config.yaml
encoder_stem: "single"
beta3: 0.999
alpha: 2
Rows from block 3 of the text encoder of a small contrastive audio-text model, named by matrix and row number. Rows with one number belong to one neuron. Each number is 500 + 40 x the weight over its row's rms, rounded and kept within 0 to 999. All counts start at 0. Numbers have three digits each. After the name is the row's rms in percent of the matrix's.
After each neuron's rows are labels from the 100 texts, of 14848, where the neuron reaches its highest value: "tokens" is the input token at the peak. Only what is clearly more common there than usual is listed. The data: synthesised imitations of 52 everyday sounds, one a clip. In brackets: how many of the 100.
# fc1: MLP up (text_encoder.blocks.3.mlp.fc1.weight, 256x128), inputs 0-127
# fc2: MLP down (text_encoder.blocks.3.mlp.fc2.weight, 128x256, transposed), outputs 0-127

fc1.145 091:452460561505479544532457541545471471504478480535586494414499566516497438539479527523511551540451540538472477453435489468541491489539527483503509483455512563519477494533506538460491522466499510439496484444500430564458561518520482519503472580460507496477435402573576453486495562526484531473462485526476501498496502522537482486558513613443547492509453499472497502526504460476565418596459
fc2.145 091:523521468493447529464424476516557509499524504508516457532445537562489499494529509457536446517404465482498472568422545500535444460525433535514530526424473521540530544576507483543498543505498500481467498561469494588546468536430511439472571449534489536573491483492488528514554440500536459486531469527476520555477537513426500501480554533488516519584510569483492502519404428575509495455484
tokens: "noise" (33); "white" (28); "<end>" (27); "quiet" (8)

fc1.87 083:514519539538548446453521523421506458496472508471462528561489540531503469507527476425501534513531503464434481577418505421506490443540479468498471502522522499469484539523506530474523454493419486546466579481516443551522489462511443462551507497458486451515533464525403481500576527564568575472533474544548506428503458460554481440529520524437520494483537516485466488536550450551515400513542
fc2.87 079:501535497547513534485514551524438470534532552449469468501489472493494445497590485500606556461426508508487566519566490574463446495551503504550554549525486524490467501490509577457524511514443490484439526528500514473515475586550396552504513463453477468509509487500419541441574537525516438451511489515440482489472449475477509481563458468484471491485584473557539533514457463444492518440478
tokens: "," (51); "<end>" (49)

fc1.88 092:577557452464538532484514550448515523487467434504487617603426518504522530533462492502456504488595481521524506553513527463508486525460543429526493518573459486423449478477511503549571464513500518545496520485479484487520519493493543564498435512510413525538513566533511507509536461539489502468519545508494579477566520490477569455486525452517436442436563515552534504484513494452465447454507
fc2.88 084:526494488449523453517529504482531541531485466510481504474476452462508546488395507447467494446604533485524549504538481508491537511505506411523461476486503500515462488513450508517668514475475479465543612503478536521528496505501519456478543430541549443523545480494464535546519514422465511513426432485552444502525538477535475524500496486473570513499591448498504432504543494489504436468482
tokens: "with" (54); "<end>" (46)

fc1.61 089:505517451519496492503569437518474459491548557458488530513518487473484567502534525481497488516529427534529547472579479489494481517439472489536516504547494401440530459426459456571496516559510477540477504530539579555520447539536522517516501511530514431435461557389568525467520533440525462468551586461479473544524485525420509473499490469599497549453531511503505482521476461484484544451471
fc2.61 097:489512494452529453515563550492480488453528487409495532448481490492537548560485519508484543469590457493484542485587530501543521475475474470501563482523512456509487499460429493538593513494485487470478561435480479488521518435487512602536455491457399468520546546494430529482500466506485453480484529533493448550475504481480608529467499454474492525496522411542500471417570558511475441475486
tokens: "with" (94)

fc1.67 084:562510540494514494485539514458584466512450475544487539487412434453468527492526484556515549450598544525563479433545530505488526501445586446524501478494483546361488445477493493531518540533548548463519543448503498496470469512487555537548518415572526471457517553554514546503497483482538555432471518525450539461541497497501529471476501456523498428468534435518481487480505512452467503476466
fc2.67 086:537528488491458501487483453479593524469462446476498477495456492510462544511437511512433452548580509582524486508571463501518521420444498399442462435480463499549543501498538508540585479510495489486583516431501468440486539417527481515416513513511553421503484496500504485562455519478484540513530527501549528459504500491531502494511563468487556453473484520479530497514632492546508465473518
tokens: "with" (76)

fc1.92 146:451469499527480599527467551529511510525501505520521488425525480458482490539513545556484507517455533570495461463466491524517480551520514537456555496513516613496491498457494511507378501531567533408526461469530525422478520521469558538462498444456497559516452504555543452467439505461498518404420454537482480547491503501533489542486483547490475510552470508486552506479466534482618500549491
fc2.92 126:473449485480506509538408532554642508493481499522550533495453526500481499543492491483520444522436503492499423434438486505543539512477513512470441484486512581513507558487516505537470511517511500446473454515500549497511490514489500498501590470512528551584522523505494523493456444475481484467478453543513519519513539519496357508439487577465491550562464527504471440498448560612519479542525
tokens: "," (100)

fc1.122 065:542487522519492482518490467440449502534518569524503506548544457544455462479429464434535459514485520510418521402494542487438456516561568531575471498533529521554571460535517466513528435513497462535403450461502548483538430545508425438544436453578448509484465543470480470507559496508506474535483517510483554533482529477531470449425479494472493537495481532552507539476502459553469476499560
fc2.122 077:523557463511451480514542470476496511458517496488470472487501497464522477522533494500485508509470527528466487513437515447479514484533525536543495515511507496572516405546479455487554531521421459546526520498454411451477520460544469526517552498546485508403490495459507544506493542495511446562473446502433462528406481521433565491472493573526483615576512570482452627495479494476463467573500
tokens: "with" (77); "mains" (23)

fc1.233 088:452524509537479526551439570553464528472456475539511580391504490452520493431484515550526513539516499579561443495417515540525574529479570578460545546450523529521520456527531544496422504468536492425509474452425515501462506479454504526499549462508461485510437481530554550539447534470479481503553474518450494478494482537493483515493514493476577457538439550491530546463479504504548544550539
fc2.233 102:474422517505438490517453489573526523529465496557541502503465503536460519463437508440449511530427528536476491451526482443541526539537512517468518491543551499549502601501520424456518563548538536494515417516452462583459487472497517451558590529551430547486463495485568509496451481442517496495483500496529492467480473503510467498522418545451489540507504469457500445478465562520546490615521
tokens: "noise" (52); "white" (44)

fc1.54 072:475502536537522453513499505513446503477468532517542434432518528523527505543589443453461444586464524538487492458420446499484485500564469464477489523424570574527531568497551582460428470481533495495443522488521495436498505559535443404517551509448591509460526502472518485478471522518601530473456470470510493497466527532479443546478518521450443509558475507464504479522513518548519480512538
fc2.54 080:449486501534472462519419526545526498527541459549544486447492563507451521553537509528533530486417506498463452457477478528572527590497479495488470493508430548560506601526542523530446498468542495493497544488437503572458485464468517497536529493558483546501517463531502478520501481477487495470441422494506521549508544456458426463429431517403472473573477547444521516477496551604504488528499
tokens: "hum" (58); "<end>" (42)

fc1.90 123:454546580572532406486481502451496552507512511498524523510481545510525472511514452466522469509496546493530516504395392489515541449510490421577422503479551504458496559525560551490539493472447459526441538472470467519453552460512435426519521535504476484442564476503536528511495587554542479539536481518518485438499496476553525433522522580474504489507509506453463516534548494508480505491588
fc2.90 111:460504479505467522512514483478446496517503562520476451485491466520494492496633483461552466476383475477484523463506481523537522512533501489543475515502491497470475608540528540485473496474547448485473545541481476477510495592501358497456602551473511520504508457536425542514494484509503480565507444497452525472482512511443474493460523545438523436484464568477454517584526469560474553496520
tokens: "hum" (85)

fc1.7 113:476404504484517468501566462507515473509518499408559433521517565531516477573502493450494539449446500432395570515474601533502428509542454550464528500488500495464455547574490482488511561522474494530501509549567457510544520488545464500556477511491574457491518482545522462453575411515515522460525503496495518473486489530451435538526477499547451550549508472516507460505466462446488463465449
fc2.7 112:543485512592461518521497541517407472478514512516500501497472501588501468455571469516514577509412516501420489517521441559459467560513503534501603515530498540501499535505529481466447465517502522456486500497500552549511507556488482472496506437478414495522445487449526472439589552532499437460503542492450511485496506503493580569513475467445450480520530474507544482454406468431549472454470
tokens: "<end>" (88)

fc1.91 089:571564558488502494424554531440446473461491521496466468529461467451455430546526478453489491513549480505528499461564564491487530452521534532515518485497461559444566452500527431493470463590513551518496564472542489422553522496535491559584436454454485535505489536482488472476458495555470485489503554600454557477528443520497485448469506520553438546477469470576515517530489524522443506519468
fc2.91 101:511540579505519512478502483437502476462475495459445513488518486420482527525456541594482463528560526527520530522575499497513553483505542550488470484523516466499496378440478503496473493505503486546592444518541510398435550463548520494514444548494610510477527544452473502490496525471470536540501528501540510433529484486535531485566446425534484463438440473499527532548526501443509550576501
tokens: "with" (100)

fc1.113 145:469502543568541404486461485458452491513507537530561430471464561546504440499543460476544462539452577541541464474423417492525566499530506469502454492473537483506514586514547561477489518483470444479439508483471473511417538506496422454512514545491506482445502497492527474531507607538549448559471472500506509486436516469533494462503453534431493495496490502451441532533543533545495522517586
fc2.113 140:465452481499481502514491492499536512513488529508478467480481516497511521544569506486501414484390476528495482428426470511517551489506508500524414486476473468472476631532514575521546551460501452474478506500470522536488488524469390455527603492534537514442561481512483473517478457446508442547489424513473474507480527499437468478427457552467522495531448534468469570572545492574501539501527
tokens: "hum" (87); "thin" (13)

fc1.156 124:471512493512490601539457559551493523507467523533472560458488501482513481456460565591527459530515542521478417479478563471495547547477574507507570501444506560547490417503526503523465451479527484433484439429456495535549493500460504506471537495509478511512432430528550555559443520483397486434494445515477503525450498529517483452524483524467532433534453549516524543484444484520545510571519
fc2.156 109:504415475447513531558474525583571526551491518466517556493392512534471548519440501390510466476451511503487534422514502491519526489506501519489531501472489514533482505494499450517587590503512509473471448541446534578533504471462526454568643441561494517536518524422504517484465467432499517500459521542482494502483469474488484454457474526500524552540503507517507502423448500497482477545514
tokens: "<end>" (37); "noise" (18); "thin" (10)

fc1.35 096:543411475490458513469516561505424502433501501498543479489396512494492466473466566449482501488499544512499521563466486512560497529528487500433566513556479430530561443505513500498486568475494531498500497563554547548484486407525511550536452529491428460422493483511556453518532482472511488451565553516575522538435495450429473443573497423494555529528496528499522489511464485461495556531486
fc2.35 077:518474484536541474540495518551489508491522521497493556451451502510453553475369522460531477494509466537528477520561508508533543501544485484391574521505514500548507529516481479571609488529494567428517488501488508514489496468458505558464517467514445476560490539487497503493507487519459518420455559539482547528470463542504567583490461496428498528477516410580443426480470540477491422534518
tokens: "," (58); "<end>" (42)

fc1.19 076:490435496473474547547478556563498440513458496483533536502453531460480562448555525479547541524589616465485518554460468571482486543505488599434503497557547457543561476489563519453434498528509464464471494504518450512513426406470534493502552537525487429513518525489472458509509525448592536472564485461581513523474464489487490515551501440511515542509535468490482520488542486496467472477513
fc2.19 090:515539484523508539449488448559433534531542473462522527497512499482546503409443499455512607477510528481498509599545517483513485509572533522470543562461556482480475588535562517431503586441482508488528524486507438552534538537463494536420472537480384442558484451566538533549541506485487494456507520462480477481508516502524491450538490509475519493478514524501482458426463473424490499490449
tokens: "," (55); "<end>" (45)

fc1.23 081:470539556520509501553419524490454521538506477542501527477523526538551451513487496515551449496433515501464458478414438487503546474525490547526489552472544525561520542560597511477510464509514435485455504478493471474477540490536445411473530570500529494472444407472541463566515606566484507560473462457495520508467490482522449446529454544476520482506421568435472546468528467533544488498539
fc2.23 098:486493478492487506523474466506528539518497541501467444504482489534485505535539534430563445510457482506536478477479561451566543414519483467488449499479516493562537591553520512502547509524489464517509546528444460564544452525445409469450583488473494481501527526512435542577491444464516442542509421487453475530508502525449496479497548527446592529555470563465410559508505507575454480508546
tokens: "hum" (61)

fc1.10 085:560522504507499510533494473526533532471504439514473535527410444494523542491474525577405510521533503537491546550492515440465495473448495494547455543479482517504466393484496509573540427438501489546538518449451466562547496532518519521436506472524465470487489466487471513549476460509441491487490543517464515417532539395471543514486573410549550444467526533530516561446470537465500519499425
fc2.10 098:535491442454585499512503504535469528501470453482452545487531443530511513506446518466490532420582529487568514484515538501461515491459472425530454524506474472454456468537461502541638515512475459514554561545529527474552514496443540554444477489506497463473531485453502542535522543537485565477445445426478510495506552560580473540505524481420552458461579489512493463528532461438484471467520
tokens: "with" (75); "<end>" (25)

fc1.84 082:421457508487480535535448542565500523536484501486539506411507438445545523515532553569505498504513514515503501493446547523429505571445497543485455518509577507538531489455539471556402517513571488441470468494480455443501499519550585513445542559487561514573454450497476522503490468483461561441465474506563456578503478512478467522528499512539471493532526524456557511489469501519589446470435
fc2.84 081:474444540516560538518433483556526422534474473510596579542501474564435522518436494486507443485533479515478498489463470509484496490535524489480489550505504560438533578506535535529488498560510548479539457506542488547449429517492489504473532473514531546532553563533482453433521497473475505486465440492526539454547573542557378504502496534523483511545482470494459410515444468563445474558525
tokens: "<end>" (88)

fc1.144 112:481490572557509503496483479427465498511478502529585472434499472448471504458549527574488469578526578585566463456439480499566593441495557487468521471477519523514526508515519537482380517487505508399506469442475497487441456495495498558484488524531474489440454486548520517526438561516507494505451453543513456488486549529525500522537502528460473470466442494513509546514543541500528544568566
fc2.144 110:505483524572478496480423462506523518503399488522558475485473564527422513472579493484464459569414535532488447517498465486500535492514473503498416503494436501550507592602549485527422520477528532520527423506494538509458486517496449439590540527536412510496537495463492474521491520524515528550523503475420531496524481468487517508485495491509471411497438542471554558537542483513506554525518
tokens: "noise" (49); "thin" (21)

fc1.109 094:509489486514486551554416546475462487485489539508575543469494574535525456502505513510522484555479573542496452500382436500493539541531504520493479532469549478570433513518525497481430524465504443480442465460455490577491499491493464503480538584436527481502473437550522438535461584493528463468456448460527466554478557506527460460523493603469548506521471523491459573490510470533541460538524
fc2.109 090:467535441470526450444445544511589502524495500497510514496400552526476545503405509455530401548515518473479471507477552463502488478490467507491463502432527501526495502562540485477625537488527537477478476523485473562497488411494497481505612516584544487501513517515521589534504499404494497518503506539519506514532493517479499394517513576511507506541501530530465476486459503489504450566555
tokens: "," (65); "<end>" (35)

fc1.229 092:535576518519512475429540492442556485370509492471493457590501459499515475566479414489472512497559431563458538493525474476440467421480516484572448510493481522542490469540511471529553432498460532526504524505461450480552498495496489465508447474512437583536516575414427518496525463582452539559495458509470533458493468537470516490476501500501470471472508530535503527501557525530478509555481
fc2.229 086:498522489504503420507519474403437550481488500521427538453468480479498528471495518573490470457587512503507468484503494457530471528510454391525446389514415485510539466512495531549519434464521536514528547532478514447497500506552524485533491527567593469486564486511453543523488549472455528506473469483526566488492493519480572538479521505533491397446522474502491534566494446527435568535515
tokens: "with" (100)